Weights of a small image embedding model.
Model: 13.2M parameters, 64-pixel images, arch vit, norm layernorm, activation gelu, moe expert_choice, num experts 16, patch size [8, 8].
Training: 12500 steps, held-out accuracy 98%.
Data: trained on simulated fluorescence microscopy of cells, 97500 training examples.
Rows from block 5 of a small image embedding model, named by matrix and row number. Rows with one number within an expert belong to one neuron, the router's apart. Each number is 128 + 24 x the weight over its row's rms, rounded and kept within 0 to 255. All counts start at 0. Numbers have three digits each. After the name is the row's rms in percent of the matrix's.
Before each expert's rows are labels from the 100 images, of 14848, where the router gives the expert most weight on average: "strongest on" is what is common among them; "place" is the part of the image that holds the peak. Only what is clearly more common there than usual is listed. The data: simulated fluorescence microscopy of cells.
# router: router (model.blocks.5.mlp.router.weight, 16x384, trained with AdamW), inputs 0-127
# up: expert up (model.blocks.5.mlp.up, 16x96x384), inputs 0-127
# down: expert down (model.blocks.5.mlp.down, 16x384x96, transposed), outputs 0-127

# expert 8
strongest on: dim; membrane rim; few cells; cells: one or two
place: top left
router.8 106:139146144100149151153101149095197150105173180142116103139133134125129140126088134108106116113141159149123144156137132081130137148116115106114141119149114072109132083143135118131065139160137135190112112139150141123125130138152117164114117089150127141134113161085146127066093137132144140109160142133140160142156083146121160113143124091159101133148080123075154099137138133142106108085133
up.0 110:126152134116119120133171117107125116130062168160109089100147165133137124158134140142105155155167096159098150142130124135126147107147096139164105141101175090114122129136123108085145129117115122142140132120136117120120123144100120173155151117185122100154124130133124111112138121130096118155118126107131123174154136088126122157138144147069112112129104144139127185145141126108105145106094
down.0 113:176115135115121124134160126127150127167135128067102129111119154116175133125121087147122135158096158143141109146112091140111120074141135123129100129127115122121125142051166133142087170100131142114121146119112111107111136189082112101097132129133101163138141115134117090197108147114129125110139118111116061172116102167150180137118153131109112143124071119130116120111153114135119077103101
up.1 093:081121119137115102097096116142170088181155100136100133095129139112143121170102181085109127152119095113137085093128090118096119082125131123161094107130093112111124141118110142163139112136117149113106155146135151137173101095127139148150172100103123158141089132064115121129139149113126138148129155103140146153132176114126189121109100117100053148099160155132153146177121145110174118114109
down.1 093:139114125136118142121140103107153163133107103125107128153121079072073154099120147128118090102134139088091137142157159100127135144123102101146102143125076140126118136144160125127104147118130125111190126202131115114123141146126105087099141138128116089144149131120156142135142111137111088090132127133131145117141115082136128117110139106118133113094127112098120142136114087152115123139149

# expert 12
strongest on: crowded; cells: ten or more; yellow stain
place: top left
router.12 104:142157081134140156149126167161125122175105110111140108107088126139131127156117111128120124125094133181077140130179156148110125105150104096113088135143161155148144146127152106111161112159097163145119161138109126111116092130118138156132098153125157135143121098135154089187102133142115130127197134094135125119132119115095113144150100207111172131106167178152122135156094104154083154145121
up.0 112:145114100133149110174133143157132090124150147147149097127106149178070130140112163141129089116094156134109111105101144114145141108109086100075128128150160174106144105163138187131137138135154160140121129146162116167097128117121143111128126149117102115143147117074160115124128149102124154124155109060142161116104119131110110143170141107143101111131146133137164156158115115132118140103063
down.0 108:111108131114150149134116110096119144156129170113155063098122156130100138110100106047153174144152127119115164123118095153138136107116110134133082134125138111102119136135133106117163114147112144135160139170155107094161147140118110178129103087131164149153138127089055137146126118106167112101108154105123128106158124148151115147117113146124136077123143159147114096117149111151175129137157
up.1 123:124184163154115128089144170124139138120124106106133133155157138136157162113161150127140107109098168114107127171145151132153131094116122140136148151151145131141113145114146165092138129127125129114175089125148121133136138093134144159153182111098128169142153116132156113091157130127143130105109131144136104108185103110137108103162161152075108133136120150069085096091138162145128054094131
down.1 121:148132099164112131112122178147149156126148137131162104153083125157143142124150124130120125134094111134096126134094135116124136121129153114129118159097143130126116160111134144115140113130101069108107143152117138151054105154121127129141150123132111130113151108129132122104135116135106101137167134151159109127128110103059140109101138121093105156135120116112129132087117116195144058136128

# expert 13
strongest on: dim; green stain; long thin cells; look: fragmented nuclei
place: top left
router.13 116:110116132127132169081127101092117182136112130137170146143146144095110130151130208108096151125120106149112173153108106155126129141088152185162170167120081131144137140121121131094177119128159107085142110112153145115149133132158086136164133144127113105170093134063122173133140145131101114176098124143123156094131112134083131124125139128145124100121098127145134113139128125140128103161136
up.0 097:113140117128089159143128113116138128150119092140123105157134099125140150091077146107118093126114076102164084081119151132103136086093090140151140118090148124138105106117128130136124118126082184118116182162121092112106114162128135119146153167144137118128145137143167112108150116168124117075137131097164187083169140148117110096160111136122163134157146163105129125163178095046148138106137
down.0 094:109114107100149121133121084117091152106121166123137157146127169168116115157101138139137137159103130098151142087158126121128085138093114089081177092093125078083117167159136112130125126125102139129147147137128100116120137169112143092117144143097165080132113115072165148131120151156117133103121118159088124100163129124072140116120158130125160059116130127153122138103161115133097089125123
up.1 108:151137160137136129128102123110108115127128096183162101173125134106118139113109181132154088153117097149121123179129118135135117153122128111125136123111101170094149110158101150146167139151162119135155097074117118154093100141117128094115144142110144149134129096151176107104152092129167116143113127131155111149145135122128090116139095104120150153114133129153102124105143104110142154180137
down.1 100:157134149128159149112118119162124114160093179157102138136142186090141115162061130112108164103138138132148125107136140152099074149099155143096100161165095143115125122101134133139132168155118139122140119182119141117144133111168123140154148136143098138139119115113148211124125117179127159138139132119110144137151112146150112166127113115074131115125146110107133174187098149110139139127115

# expert 15
strongest on: dim; red stain; fragmented nuclei; look: long thin cells
place: top left
router.15 102:113138131109133104171152104106099138122135155106133157136104130160131142147121136127153095132089105108128115088181111107118077144134149076104104115143115139099110118069134156107089108132102132140142114156133116124152095142165145132113132133165108091100144124152163101131092140153102108137114163130106091112106140112117153146124169143135127165101112116141135126122124129069146183140108
up.0 117:138142137162101148074133134101124147152170142131125123123110137134098125096125147108141115135188152171130089174114129120093155122137085122146129122125130144116145117127110164124125136119103124112131088138143172133164136108148171117154098094137132138160135133095149081124168100135140117105153098125157169150101123138105166140100142116147143072109144116120099117123115089170125105145132
down.0 114:170120144141177159083121124128183139132112115105152106153148139130107111105098137141116139128089153158158089136061112105140106109146153081170133149076130149136137150172145182138136130108152110087101110107149131134101131109152111131132130109126132125165171132092145126135110131108135139165118139085130101114129115174130119144150164070121132116117092122134100090098109114150103114158113
up.1 098:183136137097127135171161105177136134150131150113129153155136134125167108115134126113154168140088164088184111167148127128130132137138138116108106126103131140119147090140102103082103103121167106116111094128068108134116180060100131127139150123128143148135133114150147157096136104161123117093119131126145093121101120143154149139143121087135120091177152117100129106142130143115131134122144
down.1 097:137151144122108149184123125120165153077140144079088118132152120102137143127110134171118159126115126134137118146125139113106116110128125145088169100121133139126122109134111109153103165154135144139108161121123142114146129120116144141153170087143148175161105147141106134160124108135096130137091126128134161104167131095113093104123192135107149140107153130100119125122141123113149153117112